config.yaml
train_examples: 78125
n_mels: 64
input: "log_mel"
embed_dim: 384
encoder_mlp_ratio: 3
encoder_parallel_block: false
encoder_width: 160
text_encoder_norm_position: "pre"
lr: 0.019
nesterov: true
magnitude_pruning: 0.7
final_lr_fraction: 0
weight_decay: 0.09
adamw_weight_decay_other_params: 0
Rows from block 8 of the audio encoder of a small contrastive audio-text model, named by matrix and row number. Rows with one number belong to one neuron. Each number is 128 + 24 x the weight over its row's rms, rounded and kept within 0 to 255. All counts start at 0. Numbers have three digits each. After the name is the row's rms in percent of the matrix's.
Before each neuron's rows are labels from the 100 clips, of 14848, where the neuron reaches its highest value: "responds to" is what is common among them. Only what is clearly more common there than usual is listed. The data: struck, bounced, scraped and rolled objects made by modal synthesis. In brackets: how many of the 100.
# fc1: MLP up (encoder.blocks.8.mlp.fc1.weight, 480x160), inputs 80-159
# fc2: MLP down (encoder.blocks.8.mlp.fc2.weight, 160x480, transposed), outputs 80-159

responds to: medium (88); closed tube (43)
fc1.47 102:128128128128128128078128128120149128100128128128128119175169128108128128128128128128106128128128128128128128128128128128128128128174128097128128085173128149098128128128128128084064128083128097128128088128128031128128128103128128128128071128
fc2.47 074:128128128128128128128127088128128109077128094128128128048128128128076128128128128128128128128130128039128128128128128128128128128128081128128128160203128128075152128107128128128075128128128128128128128128128128136118146128128128128188186128

responds to: clamped rod (38)
fc1.104 072:128128055128128128128128128170128128128164128128128131128128128128128161128007128138128128128128128128128128128128128052128045140128128128181128128128128128128159128168128128128098092095128128093128128128040128126128128128128128071103128128
fc2.104 072:128128128128128128128128128128128128128128128128116041117128128115128128128226128128114128128128091068128128147128169153128068128238128175128180086128128128167168128128128128128071070128128091128128128128128128128168141128176119128128128128

responds to: text has "noise" (40)
fc1.188 110:119128128128128128014128128128128128111128128128156187143128128149128078128099128128128128128107128128077128089128162122104128136117128128093128128114074128121128128128128115128128128125128128128128128126128078128172138128128128205128128128
fc2.188 097:092072128128166128128128128128127128128128121128128109128128098128128188128128172128128183096128057128128128128128128128128128128180128128128184128128128128128128128128106128128106143006128128141128210122128128128128128128128128128128128193

responds to: string (39)
fc1.466 084:128128128151128128128128128108128128128128128128128128128134128128128128128128139111128167062128128128128128128099128183173128157128128128055136105107128128128128083128128128128128128128065059240161128128128128128128128128128128128234139128
fc2.466 072:139058128128128128110128128128128128128128000128128128128128128128172145128128128128128128128128128128128128128128181128128128128128128128128128128128130128128128128128183128128128128128144255128095065128128128128128128128128072128128128128

responds to: bar (46)
fc1.74 102:128128128128128157128128128128128128169142128125128166128128128154128128128128128128185128128128128128128160128128123128128122128128128128128088128128128104128128128128108146128226128128128128104214128132128128128164128128128128128204107128
fc2.74 137:135126128185128128125128153128147096159128128148128128128128157128128128154153214128151128128087149145128167119196125128128128086128080199128128041128128128128128128128096142145128116128128120128128128128129147128162128128128128128069085128

responds to: one hit (42); plastic-like damping (41)
fc1.26 096:103128128128094116128128128128111150070103128128092123128128103128075128128128128128128128128128128128128128180128128128109128128128128184128128128128128128132135178134128128104128128128128128116128128128115128128128071128128128208196159054
fc2.26 096:186128169128128096128193128107128100196128087128110130121088136128127144118128128128146144111128128146150128128120170096097139128128128170128056128128125105121110128128104128128128128128128103118109128128162168128128128128128133128071128128

responds to: square plate (37)
fc1.132 118:092128128128186128072128128128128128128075128128128128073128128192127128128103128155128128113128128058130128128131112128086128128128082128124128128059161128128128105128128128128128187116128088090128128128128128128128220088164128128128196128
fc2.132 122:128080128093128158117128128051121128128235128083128128128117128128128128228128128128128196185128128128128128135088128156128096128128128152128169128128128128207117128128128128128127128128128128128128128077149128089128128128128128128054097128

responds to: clamped rod (33)
fc1.49 113:128128128128128108128089097128042128163128128130128128122128128128157128128133128128186128128128140128139128128128049165064128128128128128128128128075128128128144128128128128128135128128128128173128128128128128127128128176128128128167170166
fc2.49 084:186128128128128128128147128128128128128128128128128128128128128128128081128128128128128128130131128128128089128128128128128128128128128102052133128152070128128128197128128128128128169128105128128128128128128128128189124110211128128128128128

responds to: one hit (58); steel-like damping (52)
fc1.66 098:128067128214128128128153109128080128128128128128096124159128128128128128147128120128128128128128128145128106128128128128128041100128145153128105126128128128128128128128084157128128128128160128058087146021128128127077128121128128128128128128
fc2.66 115:128128119128128128128128128087128128115128136159128128128128105128097128128128128144093126128128180102100128128128128128017078115128128122128128128128128128128128107128128128159158128150128129128127128143128156128079128128213150138128225128

responds to: bouncing (44)
fc1.430 096:128119128128171128128128128128111099128128128128128128128136128128128144128128098180128128075053128128128165077128220128081128128100128128128128128128128128128084137128128128128128128128124128128122128121107128128128128088189128128128128141
fc2.430 097:128128128128170128128202128205133128128128128128128128128128128072168170128069128128142128128128198084078171165128128049128198128128071128068128128128128150128128128154128087128128128128128128128128147128128100133081128128128128104180080128

responds to: clamped rod (36)
fc1.313 105:121128128146128105128099128128128128128149128128087128128150128128128092067060128128128128128128128128128085128116128128067128128128128128128128068128128128128128172128128128190128112128128128128128139137132148128228149128161128128128128128
fc2.313 073:128128128128128083128133128187105128128173128128128128071194128128128128128131147074094128128128128128128128128128128128128128128128111128226128128128128128149128180128128128128128128128120128128128128128128128128075056128031128128128128128

responds to: repeated hits (55)
fc1.133 087:096128128128151124128128133098080128128128128128128023128128128128128112128128128131128128128128128128128128092128128112128128083128128128128128049128128128152128092128128119146128128128128128128153092037128128131128128097128128128137128010
fc2.133 075:128128128128151130128104142110128114128186128128129128128128128128133128128150089128131128128161105128128152195128128128128128128128128156127128163128128091040128128175128144120158128128215076128128128128128128191128128053128128128128140123

responds to: square plate (29)
fc1.1 108:101128162128128125128128128205128107128128128128128100128206128125019128128048128128128128128128128128138128100128128128114094121135128128128175128128128184128128143128128062128179128128128128177128128128128128128128141128128128143158128128
fc2.1 116:128110174128128128130128128128128102167155139128140128128128128070128088101128128128128128128128128128128120128087139128128128128133128098128128128039128128128128128158128128128128128090128128067095128148128167128128128128128128128128082098

responds to: medium (66); repeated hits (40)
fc1.96 103:211128128128128128128082128128128128128159128128128128124133128157128134148136128077128102128029128103128128089106128128128121128128128151128128135128128128128116138204128128171128091214128102089128128097161104128128128085128111128128152128
fc2.96 102:135128128128128128128128128128128128070128121130128128128128128074128128128128128191128128128128128128178128128128235128128142128128128128128128128154128128128128128182128128229128128208192128128128128118120128128062128141128151128127128128

responds to: string (35)
fc1.263 085:139123128128066128128128128129128128128044128128128128128128128128201128128128047128128128128128128128116072128128128066128128128128177156092128118094113135128128128128212128199128128194128128128128128179128128128128117128128128128128128128
fc2.263 069:128128128128128128113128128128128161128128128128206128114128128128128128128128128128128128096128128128128128136128128128128128128128128084128128128108128128128128128161051183128128128128128084128128128128128099128128128128128128128082128128

responds to: small (73); ring (35); bar (30)
fc1.254 093:128141232128128128127128128128128085128098128128128128128128111148128058128128128128128098128128128128128183137128128114128128128128128039128128128180128128128128128128128128128128128128128128128128146154167128128128128128127128128128128076
fc2.254 110:128128128128128128128128128128128128128128192128101128124146128128128178172128084132170128128128156109128128096128128128128041128128128213128128095128128128128128128164141128128156128128128128128128131128128128128128128118128128128128173142

responds to: striker: soft (80); mains hum (33)
fc1.459 077:135128128128128128128128128125128128128128128128128128124128093128128128147118128079104128128128128128128128128128093128107128162085071128128128128128128128196128196128128057141128117128128128128128004128128094128128128128073128183128128128
fc2.459 077:128128128128127128088178134171163175128128085125128128128128128128128114128128128128128124128119128128128128128128128128128128128102128128128110128110128128128128119128128128160128128128128128128128153128128128128128002137128122128128128128

responds to: bouncing (46); thin (high-pass) (36)
fc1.48 101:128128128189129128118059095128128136128128083128044143174128166156128128128142128128102128128128128137128128169091128128128128166128077128128128103128169128128128128128180128128128128186128040094128128128107128128128128128128056160128128109
fc2.48 074:128127128128128099135169128168128128128128128128128128128128115081128128128128128116128102128128128128128032128165128128128128128133128128128187139128128128128103128128128092169128128128128077128128076128128128115090128128128128128149128154

responds to: small (62)
fc1.400 089:128185128128128128128128128128128128128128128128128128128128128128128128128207128128128117119128128137128177128128035125128082128128128049105128128128128128160128128128128128098122128097211128128038128128128128128128128128128128128128142128
fc2.400 089:128128078128128128128128128153217214128096128101128128128184128163128133143128128128128124128128128128128128128006128128128099128128126128105128128123138128128128094128128128128128128128079128128069083147128128128128128158128128085067128128

responds to: one hit (48)
fc1.384 090:128125092127187128128128128128123128128128128128121128128132083128128128128128128076128128128128128128128128128128128128061128128072164128128128128128128075141128128128128093128128128128128127128128128128128167128124198128121128143205128128
fc2.384 102:207094088128149128128128128128128128128157128128128170128128128128128128128093120178196130128128111113128128128128128128209071128190128128128194128128077128121128128128128128128160155128128128083161128118128128128094147128138128087128128128

responds to: repeated hits (100); reverberation (61); text has "reverberant" (61)
fc1.192 166:128128128128188128128091128128130128077128120128128134128128128128128128128122128128128069142200128106216103185128074159128128077076128066135081119128184128143128128138154128128128138128161114128128080115089128128124128128128211088128128128
fc2.192 300:128116128158128128128128128130128124114139119128096138104128151128128128147090128128095123128169128089173102128084128128128128137098075128155118122128172160145128102151109137128128119184140128128104128132039128102122117128131253128148127135

responds to: clamped rod (51)
fc1.359 093:128128128128255128145128128128128119128127095128128160128081128059128167128128087118128128160090079128161165128198128128136128151128133189131128128213128128128128128128132128104128104108128128128128165128128101128128128128128128065090128128
fc2.359 068:128128164175128052078128166201128128128124128128208128128128128112128128190128128128128128128128128128128128128128031128128128128128093128128128094046128128128128128128101163106128128151128128128128127128210128128128128128128128128114097128

responds to: string (30)
fc1.103 104:128128128089128226143080128128128129128128128033128128177128128128128135128128128128132128128128128128128128128128128128128128128163128128128128125128128128141128128128128205134128128128149049128128128128129128128128128128128168175128128152
fc2.103 101:128205128195128054128128172135065128128134128165128128083128128143128128128128128128128192128128117128128128117120158101164128128128146128128109128128128128128128128070122070128071128128128100072128128128128128128125182062128116128128128107

responds to: text has "noise" (39)
fc1.209 096:128128128128071128128155128249128140176128119128157128128174128128128187162128128128128035128128128128098128128128109128128128128128128134128128128128128083128128128154128128109128128128136128128128071134162128128128128128128128128128128128
fc2.209 086:118128128128128128070128128020128128072128128174128115128128102128128128128120128128132106128128128128128128106128128128128088148128178128128128128128170128128128128089110128168128128067128159128128151108125096128128128095128128128188135171

responds to: one hit (87); plastic-like damping (47)
fc1.356 107:128099128128149225144128128128128128128128128128080128128122128128128128140128128128128128128128139128128128111128128128155128128128128138128150128186128128128128128128128128128128128058085128128103161128167128128128128128148128016128128145
fc2.356 103:145128128128128128095128101128128083128128128128128128116128128128128128128128128128128128150128128074097128128128181128128128128128028128128128128128196128128128128128089114128128128128128128128128184128184161125128192128128157128128128140

responds to: square plate (31)
fc1.135 089:128128128128129128128128209128128105121128128080128128128128142128128128128128128107128118128128128128232204128128128128128128128128128077128128128128117128128128128199128110128128128128128128128128199128136128128128204092128128128128128211
fc2.135 092:128135128128128128123128128128145128100119128128128099128128156076128091128128128155128189128156036128070128129128128128128128091128128179128128134128149128121128128128128128128120128115128128128255045128128128128128128128128128128128128153

responds to: string (31)
fc1.452 104:128158082128128176128068128128128054106128128032128167130128149128128128128128128128149143138128128128086128126127128128128128128150128128128123128081128128102128128128128128128128128128128121106124128128097128128128125128128192128128204152
fc2.452 133:128128159180128128096128112128128128128128128128128090128128128128128128058144128106131128150128128128128103052128128128128128128128033148145128128157128128128128196159128128158128128125128180113128128144119136141128128069128139128128081128

responds to: bar (38)
fc1.221 103:128128128141128128128150089128128128128128128160128113116153145108128128128128128128128128164125153128091128128128167049128153058128128180109128128128185128128141130004128128128128128128128128128128128128128196128091079133128128128128128128
fc2.221 118:128128117128128128135072128128106093138128128118128097128099128116147128128094128128128128128128075128128134128140128128128128142101128128128128130128118128128128128128128128128128128104128233128128128128176128128128128146197128128134128047

responds to: small (64); rubber-like damping (36); shape: closed tube (30)
fc1.107 096:196128128128128192128128128128128128163128128128126128091128128128155128128128128141128128128128154128098128191128128128128128137021128128113128128128128071128128128128128128128128128151095127128128128128128068115169128054128109128128128068
fc2.107 079:128128128128128154128128128104128115128128128128188121087187128144096082130179108128101128062128060128141128128128139128128128128128208128128128128128128128128128158128128128155110123131128128128205128128128128177128123128128128128131128128

responds to: rubber-like damping (39); clamped rod (33)
fc1.34 100:128128214055128128173128128128128128128087128170128128128060128162128128128128166128128128128128128128138128135128128145174128117128128128071128128128136128162128128137128128128128128128128128145128128128128128134171039158128128128128128128
fc2.34 087:128128071128101092128128128128149128128128156157052128128128128128128128128128101128128128128128128108157128128128128128128128128128139128128149227128128128128128128128112128128128128128128128128128128128128128128128128128128128128128128121

responds to: square plate (44)
fc1.406 108:128128128128128135128107050128154091128128128128126128128132088041128128128176155112128157117083128128128128151180087128141128128128128128128147128070128094128128128128047128128128129128155128128128122128096128128050128128128100128128192128
fc2.406 122:128128128128091128128103128119128128128167128128128099117072128154128083128128128128159128128128128128049150112128115128128127112128166175113150128128128157196104128128128128128152128128128129128128128146128128128128128116128190128055128128

responds to: rubber-like damping (37)
fc1.456 089:128128128128128128128164128128128128128128128128131128224128128128128128128128128126128128128128128128128128128128047128128128089128128071128128128128128128128128113151128128128128158129128128128128154128128128128031199138128166128188123128
fc2.456 077:128128128066128128128128141128122203128110128128064128128128128183128151123128128128128128128128128128160058121128128130068128128128123128096128128128104072107128128072198128195178128120131086128128148126128128132128195128128131128128128128

responds to: one hit (54)
fc1.159 106:128106088128128128128045128128128128128128073082128128128174101133128128128128128128128128128167128128128128128093128112148128128128128128128128088060128128128128185128128128128128128139128128128149128053128150128128128128128063154161128128
fc2.159 108:091227106145128111128128127213128128128128128128059128092128036128117128128128172128128128135128081128128128128152128128128128128128128128128128128128128154128128139057128158128128083128128128128128113128178128128159128180099128095163128128

responds to: mains hum (28)
fc1.130 082:152128128080128128128140116128128128128128128120128056128128173128128128128128127128021128128128128128139144105128098128128202128128145068128128128128139128155128128217128128128128062128128128128037093168128128128162128128128190150128128128
fc2.130 074:128128128128128128128128128128146128128128130128145128128143062156128132128181128128128147128149130082128128128128128128128128128057128128128128207128144136099128128120128124128128128128128128128128128128193128112128111128128095128128101128

responds to: mains hum (34)
fc1.20 086:128128115128128054128128128128128111128128128153123128128128163128128095128121128128128128123111128128128128072128128124099128115128178128128128128128128128128128219128128128128128104090104128128095128128193128128128128168128128128128128128
fc2.20 060:090128128128128128128128152139105128128128124075128128148128128128128128093128128129128074128146128072128128128125128136128128128176123128027128128128089128128062128162078195128128128128219128134128128128057128146128128086128134128128128128

responds to: text has "noise" (38)
fc1.76 093:136127128128128128135128128128128142128128128128172128203128192128128128088128078128128128128128128128061194128146128205128165128128128180128128128128128114128092128093128143128128212060128128128128128128128128091128199128128128128146128128
fc2.76 076:128161128128128128096128128128184146128128128128128128128145128128128128128128128083128128128128213128128128128128128147128056128128128128128128128128128128107223128131130128128128128128128128128147128128146250128156128065128128128128128128

responds to: rubber-like damping (37)
fc1.200 105:093128128128098128128090213128128112128128128128128128097128127128128128128128128128128071055128128128128128128181059128128128128128128128128128128122120128128128110128128189128160089128081129128128128128171054128084128128128128113093115128
fc2.200 117:143151166128142132128128058106137128128128121128101128128128128128110128103128128128186128137128128128128100118128128128128128105188128148194096127128108128128128144072128128129128128128128095114186128014128128128112128128128128183128128128

responds to: closed tube (34)
fc1.424 116:033078128128113128128128128128128128128128128128112128128128128128128128126112122128128128128107128068161178120157136128055091075128128128128128128128128128128119128053128128128128128128128128219128183128128126128128128128069179128128128117
fc2.424 090:132128128128128128169128128128076128128128128128138128077128128087128106217128128128128128128128128128128083129128128161128216162128128128128128128128128128128128128128128128075221161128128128128128128128065128128128145128128128128128128128

responds to: bar (39)
fc1.69 106:128109128149128128128144163128165128180128153208128128128128173128220128128189205128165047128165128110128128128128133128151151128128128128128128128128128128128128128128128128128128128128128128145128128145128128128128128129160128073128177128
fc2.69 099:128246109128209128128128128053128128128128128099128156128128128128128103128105128101128128128128128117128085128104128128128128128172128163128088128128192128128191128128149179128128128140128176128150128096094128128143128128128166128115062128

responds to: repeated hits (66); reverberation (55); text has "reverberant" (55)
fc1.376 094:128128066128128128128067147128128233128128128128128128128136128128128128128128128128105128128128128128128128128128109094128128058128128128107135200128213187090128128103104128076162133148128128061095128128101128132122128128128183083128128128
fc2.376 079:128103132128167128128128128098128098128128128128128155128128128128128128104108128128128128128115128128140128128124128117128161128128128179155128106128088128142128128152175150128118128154128132128173160106050128128144141128128128145128128128

responds to: medium (66); clamped rod (58)
fc1.375 090:158128166128138164128063130128128128108128128128128148128128128128129128128099128074115128128053128128159128128128136128128121128128128100128128128128128212128128127128128128128128128128137128066066214128128128128221097130117128168128128166
fc2.375 128:128128133128128131128165128128128128206097098167111103128128128128166156128084174094129128128247128128128063128128128127128128126128128226128128122128128088128117078128128163117128128128128128153177076128128128089145097128168128097128141128

responds to: square plate (29)
fc1.55 094:128128135067128128066128128128128128128128128064128128173128184128128100128154128128128128128128128128128128128156075128128128128128128159128128128128128128064128128239128128128144128128196128128093095128128128128128128159128149128133128128
fc2.55 080:211128128086128095124151128114128099128128128128198128128078128128128195128128089128128128128109146128027128128128128075119128126126005178128192088128128128128128128128128128128128170128128128128128120128128128128128128125128145128128156128

responds to: repeated hits (70); reverberation (59); text has "reverberant" (59)
fc1.164 101:092146128089182128103181128128128128128128128128128068128072128128128063128128128128128128124150061177175147128128058128128129095128128128128128128128142128169128128128140128093128128109130128128128118128128128171128128128113128128179128128
fc2.164 088:128128079128179128128128128159128128128128128128128128127090128128128128128102128128128121128128155128128120168128128128128052083128193128145128128122128128070128105128128128128128128145128128128128106114128128128128038128128128128128128128

responds to: one hit (100); text has "noise" (43)
fc1.121 129:128128060140144128128163128128128154128128067128089128157128099128128130128128105128128128128128128128128128128128128128100080128182115128128128128128128128128128128128073128128101128128092179125171128128169128196169128187128182128128128080
fc2.121 186:128128128114180128043141147135144123104128101119128128128141136157128128128128128128104128093128180128126147128124128141116063128197128128135128128128128128128128128128112128063128128128128128063128128128225128128128138128128128128128128128

responds to: closed tube (40)
fc1.63 105:122128128128134128042128174128128128128132128128154128152128210128118170128128128091199128128128128128098073128194128128071132104167128128119128128128128192094128121079128139096128108128128128128128179128128128145191128128147128058128128078
fc2.63 122:128152128128128128128128128128128128148136128128073128128128164095128128128128123128128128128128077105196128143128009128209128199128163128128128128128128128128128128128128128128128201128128128128201128128128128128118163139128128128128095128

responds to: clamped rod (39)
fc1.479 098:128128128128128128128100084128128128128128098128072128128128128128128128128128128192128128128128128128028148128213128128128128200128128128200154128128170128094128128182128128116128128128128072128128083128128145128128128128128186187128128128
fc2.479 072:128128128128128227128128150128128087107128128148116128068125128128128128128128128128128128128128110128128105103078128128128090128232128128128128128128128128128167128128108128147128128128128128128128128128128128128128128128099128128128128128

responds to: string (59)
fc1.42 133:128060128128128128128128128122115079128090098128134128128081135128088106128128213128128128128128128128128128128128128142170069136128128128191128151128110128128079128128128128128128128128181128128061169128128128128128128128127080128128151128
fc2.42 145:128128117128128128128095143128171128128128128101128128128128128128128170128128128128128128128067128128128128128128128128128128128128103128128169128128128128128128101128059128103128128099128128143128116075128128128128128149068128128128128197

responds to: string (36); steel-like damping (36)
fc1.261 081:128128170128128128130128128128128128128100128128128128128128128128128128128155128128128128128125099128111128128052128128128048128128128128162162102081128128128128128128128145128128128128128128128128128128128128128128128128128128094128160114
fc2.261 061:128128128128128128134214128128128140150128128159128128128120130128128128128128128128128128128128128128064128128128128128128128104128128042128128128128128128057079128194062128095168123128128128128128134143128128128128128128128150127181128075

responds to: small (69); string (57)
fc1.85 097:128128128128128177128128128151128139128128128128128128058128128070128093128051128128145128128128128101128128162128128128128128128128128128128155128128128188174128128128069128128128110128128128128128128128128174162079128128128133124128128128
fc2.85 077:061128128128118128128128128128128128128128128128128148128128128220128128128128128128084114128128128128128128128128128128128128128128128128065198128128159128128239128045128128128128128173128095128128128128128128128128128128128128159128128128

responds to: repeated hits (44)
fc1.422 097:128128128128128130128128128128131128128128128128128128128128093195109128128128128128128128128128151128228128128128074128128128128112128103128128128128128128128128128128174128128097128128128128128128128128128068159128117107128128128128128135
fc2.422 059:128113128128128157128128128128128094137128128103106128128128128128128128104128180128128128128122128128128128128128128128128128196128070128200128128128128117128128128128128128128128128128128128128128128128058128128138205175128128128139128128

responds to: one hit (48)
fc1.91 093:128128128128041128128128128128128128091128128128128128178128157203128127128128128138159128128128128128128128112165128128128047128194128128133128138128128123128128128128128143127128128128164128128128204191128138128128128128075128127120145047
fc2.91 077:128128128128128128144157128107128148090128128125128129128128128128128071128128128128128128128098103128164064128129081128128142128116128128128128128128152061128128128128128197128128146155128128128123128128128106128149128128195128128128128128

responds to: rubber-like damping (46); one hit (43)
fc1.274 100:128128128128152111128128128128128128099128209091128128128128128214119128128128128128128128087145128128128120128148075129128128128138128128128092128128128079128042103128128153216128128128128128124128128085191131128128128128128128128128177158
fc2.274 071:171128128128128079128128128128128128128029128075128128128128129171161118128131134169128128131128127128128128128128213109128080084128128128187128128128128128049128128128128128128124115128128128128128128116128128128128128128071122128108128128

responds to: striker: soft (79); rubber-like damping (42)
fc1.153 081:099128124123128128128128131198128164128128198128128076193128160140196128128128156128128128128128186128128128128167128128135128144128128128128128128128128128128128128009128163128128183128159128128128128128125123128128185128128128128165128128
fc2.153 097:117130128128128128128128128128128118128128128128128128098128142128129128128128128128209128162128171128128160134128128128128128128128114135128177128128128128128128128128128077128128128102128128128096123128128128128128128128111128128128128128

responds to: repeated hits (92)
fc1.355 108:072128128128124128128128128128080128106180225099185128128128233128159128156128128128128077128128104128185103136053128178079128114128042175128128128110128128129128128128128128128128128159128128128128128123055128128128128128215128128128128129
fc2.355 109:128128128128128128128128128128128128128138128137128128086128080058136128127128128128128099255128128128128128128128128128128128128128128122128072128128143128070128086120102128128128128136111128128128128128128128177059128128112128128128155128

responds to: closed tube (47)
fc1.61 085:169128128128128133128128128128128128128128239184128128128128128158066128128128187128109139128128128135128128128128128057128128128128119128128128056128128154128158128171128128128128128128090111128079128128128183128128128128128128128128128128
fc2.61 119:128128095128073137128128147128108128128128128128101128128213108128128128128132128128128128128167128059128128128128178111235128120128164128118118128128128121128078128128128145122128128136128104128128128238128128128128128128128128154128128128

responds to: string (36)
fc1.216 095:128128128128153128128121128128128039128128128083128128128128128128102128128128128128128146128128148128128128128128128128128128128138128110128137128128174155139128128128102128080128136128128128128128128128128128164128143128088128128128128128
fc2.216 064:128128191128128128128128128128128128128128128128126128128128128197117128128179128128154128128128128128128128128128128128154128128141020077128128128128128128128128128128128128110128105128128134007060125196128128128101128128128128128128128112

responds to: rubber-like damping (60)
fc1.385 113:128128128128126128195128128128128128128128128178128128077128128101200100128128128128128128128128128128121128101128128167128128096089128128128128128128128128072124128128011107128128176128094128128128128128158128128128213128128146114128128128
fc2.385 120:128132128128128132076167128128128128083128128175128050128128128065128128128128067128128128128128128128146128128128128128128128148128029080128157128128141128128128128128128128128128096153159128128128128128128128128128128128128126128128128128

responds to: text has "noise" (37)
fc1.345 079:128219128104128128128128128128128128128128128128128159128128166119128128128128128128128128128120128128167050128128128128109128128128060128166120128128128128128128128117128128128210041128137110128128128128128128168128128128115078128128109128
fc2.345 097:128043187128110128122102144227128128128128049062128128128128128128128128128128128128116129120115128169128128128128162085128128128128100128128128128128128128128128065128128125128128128128128128128128100128128128128128128068128009097128128099

responds to: closed tube (31)
fc1.284 110:128128133128128128126128128128128128128145140128128128128128128128128104128128018128128128128128128128149128128128100128072128163133128120090128128082199128088128100128128128079087128128150114128134179073058128211145011107128128128128128128
fc2.284 109:128160122112185128128128094161128128152133128128186128075128128160116171128128172128042128088163128128128128128183078128128176128128163079128128128128128128128104128128128128128082196074095128161128128128128128128128128092128153128128128128

responds to: medium (79); closed tube (59)
fc1.291 103:128112128110137183128128128128128128128128128166108090128128128097128070128141128128128128128121123128128128114179087128128128128219128128128128157128073128128128168128193128128101064148128177128128222128128128192074157128128128128152128148
fc2.291 119:128139128128128128219128128128128128183091128041076128126128128128128128128128128128128138118128070091128148128133161068150088128128128128114128128128146108128054077128128128133128161048128128136117128110129128128215093128142150128128100128

responds to: bar (30)
fc1.339 105:128128128128128128128128124128128128077128128150118128128128147128128128128128128128128128128132128128128054126128128126128128128128128128129128128128091128128170157128239157128128128128244128128128185128128128105128128128128128128128128128
fc2.339 096:151128128128126128128170128128128128128064128128145128128074128128179141128128128128128128128128043128128128128128128090128051128128128128196128128192078128137128128128128128128128128128128043128128128169141128068176203128128128128206128128

responds to: small (68); bar (39)
fc1.28 103:128128081128052152053128128128128128131149179130128128128128109128159128128128128128128128128128128128091128128128128128128128179128185158128128151128128154128128128128115128043128128128128127131128128150128128128188140128126103042114128128
fc2.28 110:128128128128128128207150128129128128128133104165128128089128128123075129121128065128128128128128128128128128128160128200128128128175128148128128128128138128128083128112069128125128128128128128128098087128128128110068128128128128128129175128

responds to: rubber-like damping (39); pink noise (26)
fc1.409 076:128128134209128128158128128128128128128128186062128128128073128128128144128128128128128129128119128128128128128128128128128157122128216128128128128117128128246138122128128096128110128128128128128128128176097128128128128128128071128128128128
fc2.409 055:128128128128128146128128128128128195128128008128128104128128085128128128128128128128128128128128128128128128128128128128128128128128128128128128128128128128128153128058128128128128128168128131128128160128190128128128128128128139105128128223

responds to: medium (70); round plate (58)
fc1.293 094:087128128255128128128128128128128128159128182128128128096128105128128128128128094165128128128128128128128128128128128128128101128128128099128128128160128100128128119128128128122128128086122128038128107128128120183170128087132128128128128128
fc2.293 101:128128128128128128128128204128128186128128128128128128128128128099128128128128165128128128128128128128171128128128128218128128128128128128127128128128128149128128128128150128128128151128076128128128128128128128095128128128128128240128128128

responds to: striker: soft (89)
fc1.235 095:169134128128128116128128128128066128128082128128178128143102133128109023128128128128181128146128128128128062128097128128128128128128131128128128128128128128132128128184128089142128128128132128169158128128128128128128128128128128128128128128
fc2.235 095:128128128172128128128128128128105128128128128096128128132051128128086128128128128128128128128128128128128179128128128123128128117099105128128128172128128088154128128128128031128128115128128128128128128128128128128188092128128128207177128120